A small multi-label image tagger, trained from scratch.
Model: depths [5, 5, 5], widths [64, 96, 144].
Data: trained on single printed letters, digits and signs in grey, bent and noisy, 395000 training examples, 4.5 epochs.
Rows from block 8, named by matrix and row number. Rows with one number belong to one channel. Each number is 50 + 15 x the weight over its row's rms, rounded and kept within 0 to 99. All counts start at 0. After the name is the row's rms in percent of the matrix's.
# convs0: first 3x3 conv (model.blocks.8.convs.0.weight, 96x96x3x3), inputs 14-27, a 3x3 kernel for each
# convs1: second 3x3 conv (model.blocks.8.convs.1.weight, 96x96x3x3, transposed), outputs 14-27, a 3x3 kernel for each
convs0.27 102:49 56 45 60 29 41 81 58 40 72 99 54 32 48 58 44 54 85 79 67 63 60 40 56 41 59 71 49 73 46 44 21 53 81 57 73 32 48 63 61 55 21 58 68 36 46 57 63 64 53 29 34 39 42 44 34 63 38 44 51 44 52 56 26 72 66 32 53 60 49 67 62 51 37 67 49 45 30 31 32 54 44 62 57 54 78 60 62 34 32 58 55 68 62 45 49 48 56 39 35 41 59 35 54 32 38 43 33 61 55 67 26 60 39 57 73 90 33 31 21 52 44 12 44 43 52
convs1.27 103:67 64 53 52 41 65 64 36 41 49 70 54 40 54 59 55 45 49 52 66 72 42 52 46 51 39 39 33 47 84 85 48 35 26 30 75 15 73 62 62 32 62 49 30 55 55 50 64 27 30 31 44 31 44 54 47 47 31 41 41 46 67 63 52 44 24 15 13 69 50 58 57 54 51 48 67 24 33 55 57 29 23 40 63 42 36 57 72 31 37 31 57 50 52 59 71 45 47 61 45 54 49 80 55 58 51 54 03 49 44 22 13 65 35 62 72 47 51 52 41 31 54 27 44 33 37
convs0.28 094:43 47 52 73 29 39 58 51 41 33 56 58 70 41 47 44 41 31 67 54 37 37 34 39 54 25 42 42 44 39 30 19 49 73 05 36 53 16 48 59 52 67 67 42 50 43 59 50 46 53 53 58 54 30 70 69 68 35 76 30 64 58 41 32 53 37 47 39 50 25 64 32 60 43 49 55 66 90 56 58 25 49 57 46 22 53 54 47 76 59 39 72 22 22 46 50 39 45 45 50 42 61 38 30 45 58 49 59 17 41 86 42 14 29 54 47 47 53 54 24 59 53 45 71 54 46
convs1.28 097:86 46 35 52 33 53 61 35 62 48 82 57 39 32 40 57 55 42 41 31 50 34 49 45 67 60 40 39 37 74 32 68 43 55 57 58 54 69 57 49 57 69 54 59 36 85 51 37 46 62 27 51 19 37 32 43 50 44 61 56 49 54 34 55 64 66 54 51 50 41 52 64 73 34 51 38 46 66 58 61 34 64 55 67 26 85 69 93 44 34 68 56 38 39 47 47 44 60 70 43 55 54 28 41 46 45 53 74 46 55 81 44 61 36 47 73 64 65 33 60 52 62 31 33 53 58
convs0.29 099:38 48 29 40 31 74 53 32 27 31 52 44 57 30 25 24 06 70 35 49 34 45 47 56 62 55 62 40 63 45 27 56 52 42 34 47 54 11 59 40 21 73 58 35 59 41 62 25 41 34 43 38 69 24 48 40 65 60 59 73 53 60 51 44 56 38 58 74 59 50 47 37 44 70 70 57 64 57 56 61 59 73 55 32 54 56 35 37 68 80 34 46 43 56 47 55 42 63 47 51 50 35 47 49 40 62 40 56 42 32 61 64 33 41 50 59 55 67 54 63 40 47 57 56 64 56
convs1.29 102:59 41 45 47 51 63 27 37 64 18 28 53 68 57 21 49 40 58 44 56 54 45 49 34 32 74 42 72 40 54 54 25 57 35 38 67 44 25 30 32 00 30 35 27 62 43 31 56 18 76 47 19 53 48 40 44 64 62 75 72 57 30 59 73 52 50 77 52 62 69 49 68 48 69 72 45 58 65 74 74 30 34 48 57 49 63 47 35 42 45 61 25 48 50 58 52 32 29 55 63 44 49 49 58 67 26 58 58 31 31 41 75 64 64 33 38 48 63 62 32 56 76 41 61 53 53
convs0.30 100:49 48 61 53 54 41 75 63 49 54 51 51 49 47 59 44 33 55 54 40 39 38 56 50 41 73 54 52 66 34 53 54 38 52 51 39 46 51 64 64 56 46 41 49 53 52 20 28 54 42 36 40 64 47 55 74 42 47 35 46 43 52 47 19 28 53 55 53 51 55 51 43 39 72 72 89 78 68 37 51 38 61 82 64 55 68 44 54 61 67 73 64 51 58 32 29 38 55 33 33 38 32 77 50 30 54 49 30 48 34 58 29 49 32 15 58 55 22 58 29 52 45 40 26 72 82
convs1.30 097:52 43 75 37 73 73 54 60 41 50 44 52 67 59 60 52 75 35 62 41 21 38 34 57 46 49 52 48 53 44 71 38 58 31 46 41 64 41 36 49 47 44 38 23 53 40 43 41 49 54 40 80 59 58 46 60 39 61 55 43 50 14 68 43 44 61 60 53 32 69 39 55 45 57 39 45 39 70 38 53 70 75 34 58 28 43 46 42 45 54 42 41 52 40 39 33 41 27 17 44 49 20 30 09 73 57 47 75 59 39 67 33 40 33 41 52 45 50 50 80 61 73 34 64 60 77
convs0.31 099:41 28 29 36 45 36 26 46 55 11 58 38 68 31 29 75 26 51 50 29 52 72 37 76 51 44 56 62 52 29 44 32 63 48 53 46 55 70 55 56 59 36 60 51 49 40 75 44 60 65 44 44 66 64 50 53 39 70 59 28 53 41 24 29 44 53 49 57 59 64 56 22 57 47 32 27 41 50 34 42 62 43 60 55 63 99 44 39 35 52 64 42 56 53 62 61 49 26 43 58 46 44 55 65 61 49 49 59 14 99 24 57 55 58 67 61 58 34 64 27 23 68 29 65 42 37
convs1.31 098:70 51 62 51 19 67 46 55 53 43 46 60 25 43 42 64 54 29 62 37 81 44 52 48 43 45 41 37 53 37 44 48 46 59 37 42 80 49 65 33 46 55 58 31 58 34 35 59 47 73 80 52 51 55 33 35 57 39 60 86 45 76 66 51 43 47 51 54 54 36 61 42 73 64 44 29 18 36 37 42 36 51 53 25 39 54 55 97 50 57 46 36 49 25 45 56 47 80 51 51 45 74 47 16 51 59 50 40 54 18 46 41 62 54 36 62 44 61 67 17 63 53 73 35 71 11
convs0.32 100:59 56 52 74 37 42 32 50 35 18 55 42 55 15 46 18 54 48 48 64 74 38 44 72 10 46 40 49 44 55 25 66 56 34 41 57 42 32 48 64 32 48 45 62 35 76 54 65 63 44 81 48 71 37 64 41 38 46 45 37 47 54 41 33 27 33 61 57 35 56 65 65 68 66 53 70 67 32 20 38 34 24 31 36 86 53 22 54 44 53 68 71 47 50 14 48 52 42 40 45 32 62 39 31 61 48 45 48 59 52 58 55 55 59 32 56 25 55 51 25 81 37 42 61 74 48
convs1.32 100:34 58 70 39 51 44 50 34 58 49 28 56 50 63 29 60 75 38 41 57 40 61 67 47 60 52 42 50 56 33 53 21 44 45 75 45 53 48 65 68 58 34 51 30 34 52 57 74 16 65 46 37 65 16 42 61 30 55 53 41 39 48 61 57 35 59 56 33 43 52 79 61 64 47 36 28 62 57 49 53 62 50 50 54 46 45 45 30 60 55 54 49 39 62 77 56 56 72 65 59 72 49 17 62 49 64 83 56 74 34 48 46 46 57 35 23 42 48 72 70 54 31 49 45 58 65
convs0.33 098:64 66 25 37 50 54 59 67 71 27 32 51 32 52 33 38 86 24 71 52 53 41 48 53 49 50 91 54 63 47 59 64 39 32 38 51 43 47 43 52 28 48 33 55 56 68 58 28 53 77 37 64 48 35 50 30 26 42 45 55 30 49 70 51 43 61 32 44 45 54 49 58 71 34 38 27 71 39 40 41 47 64 38 23 58 54 47 60 67 46 30 66 66 40 37 59 50 13 52 68 40 53 71 74 49 39 46 80 52 45 31 60 59 37 46 57 56 60 36 37 32 41 59 20 68 40
convs1.33 101:35 45 77 32 57 81 60 28 29 69 25 85 37 37 59 52 09 43 53 60 40 62 25 52 58 55 28 86 53 43 52 39 40 26 60 43 66 03 79 54 54 60 38 52 49 56 67 64 37 45 72 47 52 33 45 33 51 42 71 62 41 64 50 46 38 40 51 56 25 48 26 20 85 63 37 64 55 90 54 67 47 70 79 56 69 56 58 45 53 38 64 57 38 33 44 33 52 39 39 28 24 22 79 55 35 44 60 27 35 53 31 74 38 45 49 19 60 44 44 31 34 53 31 43 47 51
convs0.34 096:22 30 31 65 91 58 64 66 51 82 50 43 99 20 31 76 25 34 60 56 77 50 61 60 40 36 33 79 44 52 58 62 59 79 43 51 26 48 49 37 50 66 28 62 55 26 58 33 39 50 38 50 42 68 55 22 56 29 56 45 35 63 50 50 40 57 64 37 53 59 49 38 18 56 59 23 85 39 52 17 66 53 46 71 54 45 60 47 62 54 36 55 45 65 56 40 35 13 52 51 36 73 53 59 39 23 74 55 42 66 67 52 41 89 35 47 53 58 39 37 59 40 67 87 19 47
convs1.34 103:52 63 29 53 48 49 52 55 76 28 45 26 32 50 50 66 67 54 24 09 37 08 63 43 59 57 47 43 42 53 40 27 48 45 57 50 71 79 37 64 43 34 42 34 41 67 13 28 46 46 39 45 75 46 44 43 41 41 38 49 49 55 25 58 72 67 47 55 70 49 51 48 41 51 42 25 17 28 65 59 56 37 51 51 63 18 44 39 35 60 42 19 58 52 36 66 54 21 66 51 48 45 50 41 51 56 64 31 84 46 43 31 63 36 37 37 30 56 53 56 51 48 56 28 62 45
convs0.35 098:54 75 37 63 61 57 60 52 52 32 69 86 41 72 48 35 41 43 45 34 66 49 72 57 52 43 68 44 34 57 48 45 60 53 60 50 34 66 65 64 51 55 69 84 57 47 57 28 60 59 52 48 44 51 54 52 61 53 45 68 38 56 64 44 38 43 52 46 46 32 49 31 57 30 08 36 31 31 52 22 46 38 38 15 30 53 31 46 56 52 38 66 38 38 43 57 61 19 28 59 83 48 53 40 70 69 44 38 46 56 38 49 66 37 63 44 96 52 68 50 55 53 56 76 73 54
convs1.35 104:48 59 69 62 99 63 21 45 49 49 65 37 59 37 38 41 43 63 17 55 64 49 77 64 58 64 75 59 46 39 49 67 38 77 45 85 48 51 55 53 70 41 55 62 27 76 41 58 55 30 55 85 70 52 33 53 57 37 43 57 61 49 75 46 32 48 45 24 59 22 40 88 33 54 40 62 43 51 37 11 45 71 47 37 62 40 51 31 56 51 43 37 13 41 52 44 52 87 40 51 38 53 66 61 76 40 55 52 54 46 55 38 79 52 48 38 27 40 52 28 60 42 51 58 50 61
convs0.36 102:38 57 85 04 44 11 47 32 59 59 22 55 70 60 39 43 37 48 46 34 42 65 47 62 92 57 26 40 54 36 30 41 49 42 36 61 41 45 40 64 57 43 32 54 49 50 38 51 47 44 41 62 32 51 37 61 86 49 99 75 70 41 53 61 64 36 50 59 28 65 31 26 60 42 44 39 65 69 11 45 34 33 45 64 38 43 46 50 60 64 23 31 47 50 25 37 64 34 83 40 66 38 34 35 51 84 51 32 73 48 42 12 74 51 47 35 34 46 49 46 64 68 67 56 70 64
convs1.36 102:59 97 47 46 49 67 70 59 52 61 37 57 55 82 81 56 34 52 52 67 44 38 60 47 70 28 26 90 61 57 76 68 45 27 24 45 38 46 58 81 65 34 46 46 34 30 70 30 36 30 47 44 31 48 42 53 50 59 50 43 69 45 68 52 73 48 39 44 38 34 46 50 78 45 51 59 58 25 41 31 28 31 36 38 54 45 54 69 38 29 54 38 33 59 50 33 62 87 55 32 35 49 31 46 62 54 43 60 58 63 44 18 23 49 56 63 64 48 61 51 53 22 29 66 44 32
convs0.37 099:61 54 44 22 66 37 71 30 78 42 25 55 25 51 55 52 47 51 33 64 59 71 67 55 53 34 36 53 52 41 62 52 54 38 69 60 46 44 48 46 30 75 12 64 47 43 47 58 45 27 43 89 38 62 35 53 56 61 38 47 43 55 51 69 36 47 44 34 41 60 54 59 28 65 57 74 88 11 25 38 58 43 74 52 76 45 66 53 63 56 34 28 44 55 64 59 30 48 39 46 58 49 37 57 42 47 39 64 69 64 44 41 45 26 61 46 65 32 61 34 42 40 51 46 39 43
convs1.37 099:33 50 80 61 52 38 28 46 16 66 41 48 25 42 67 40 48 38 55 43 53 41 44 59 40 35 62 55 53 42 23 39 48 51 54 68 43 35 24 61 58 37 30 24 19 31 45 38 50 41 57 32 67 39 50 55 71 48 61 56 73 59 52 39 66 28 46 46 51 32 33 45 52 39 48 38 74 45 38 34 47 35 61 46 74 46 39 48 83 70 40 48 40 47 53 70 39 63 58 63 37 42 58 38 45 51 49 57 51 34 64 48 41 48 41 37 42 49 79 49 54 30 61 53 71 23
convs0.38 101:45 38 48 43 58 30 48 51 40 40 79 63 51 42 83 60 38 22 49 26 62 42 50 32 67 17 32 58 44 47 47 67 43 57 45 56 40 26 39 47 63 56 42 53 49 55 47 51 18 39 32 45 49 28 59 47 44 42 49 62 45 49 42 57 35 32 45 61 56 54 66 63 47 41 68 33 64 45 51 46 35 67 42 57 37 72 11 43 47 50 18 57 50 54 78 83 54 47 68 40 49 70 72 52 32 74 51 43 44 41 55 33 63 49 60 41 53 47 76 61 33 99 58 44 22 42
convs1.38 099:46 60 54 71 59 74 43 18 33 50 42 43 42 74 62 62 48 82 48 54 40 65 46 53 27 46 57 58 45 55 78 74 81 33 15 33 49 39 48 61 46 42 49 38 64 74 48 33 47 45 39 29 45 34 61 68 60 31 41 39 41 47 41 79 46 39 52 24 63 31 69 33 46 57 60 67 64 43 32 53 32 79 57 55 33 47 51 28 81 69 48 72 38 45 59 59 29 39 53 54 64 42 42 29 55 32 70 68 46 42 57 47 50 62 51 41 23 57 55 70 62 52 91 48 55 66
convs0.39 103:36 58 41 51 45 44 45 88 70 49 36 49 42 67 24 46 45 40 40 54 48 17 58 55 31 43 97 30 46 54 63 29 46 55 72 49 72 66 40 51 35 35 38 31 51 56 67 67 29 72 48 52 48 59 69 53 32 50 57 33 35 43 22 33 53 28 53 58 36 36 63 36 46 39 41 30 60 51 67 72 38 29 46 84 70 74 47 68 67 47 45 57 68 29 38 51 67 43 54 49 55 38 73 23 43 43 54 50 36 78 24 49 18 38 35 68 62 20 41 42 32 65 25 58 36 51
convs1.39 103:46 38 68 45 66 48 44 48 60 28 76 70 61 62 60 62 33 35 81 45 47 51 46 53 56 51 57 52 62 66 58 52 40 59 72 79 81 69 42 38 21 51 41 69 72 64 63 48 43 23 48 38 55 37 26 39 52 29 41 59 47 46 54 50 31 64 75 69 61 45 79 24 63 64 90 56 68 59 49 28 59 48 41 46 75 82 72 00 67 58 44 60 54 43 49 20 44 54 53 64 14 53 61 64 64 68 32 37 44 39 43 60 42 33 46 38 34 72 66 48 56 63 77 69 81 57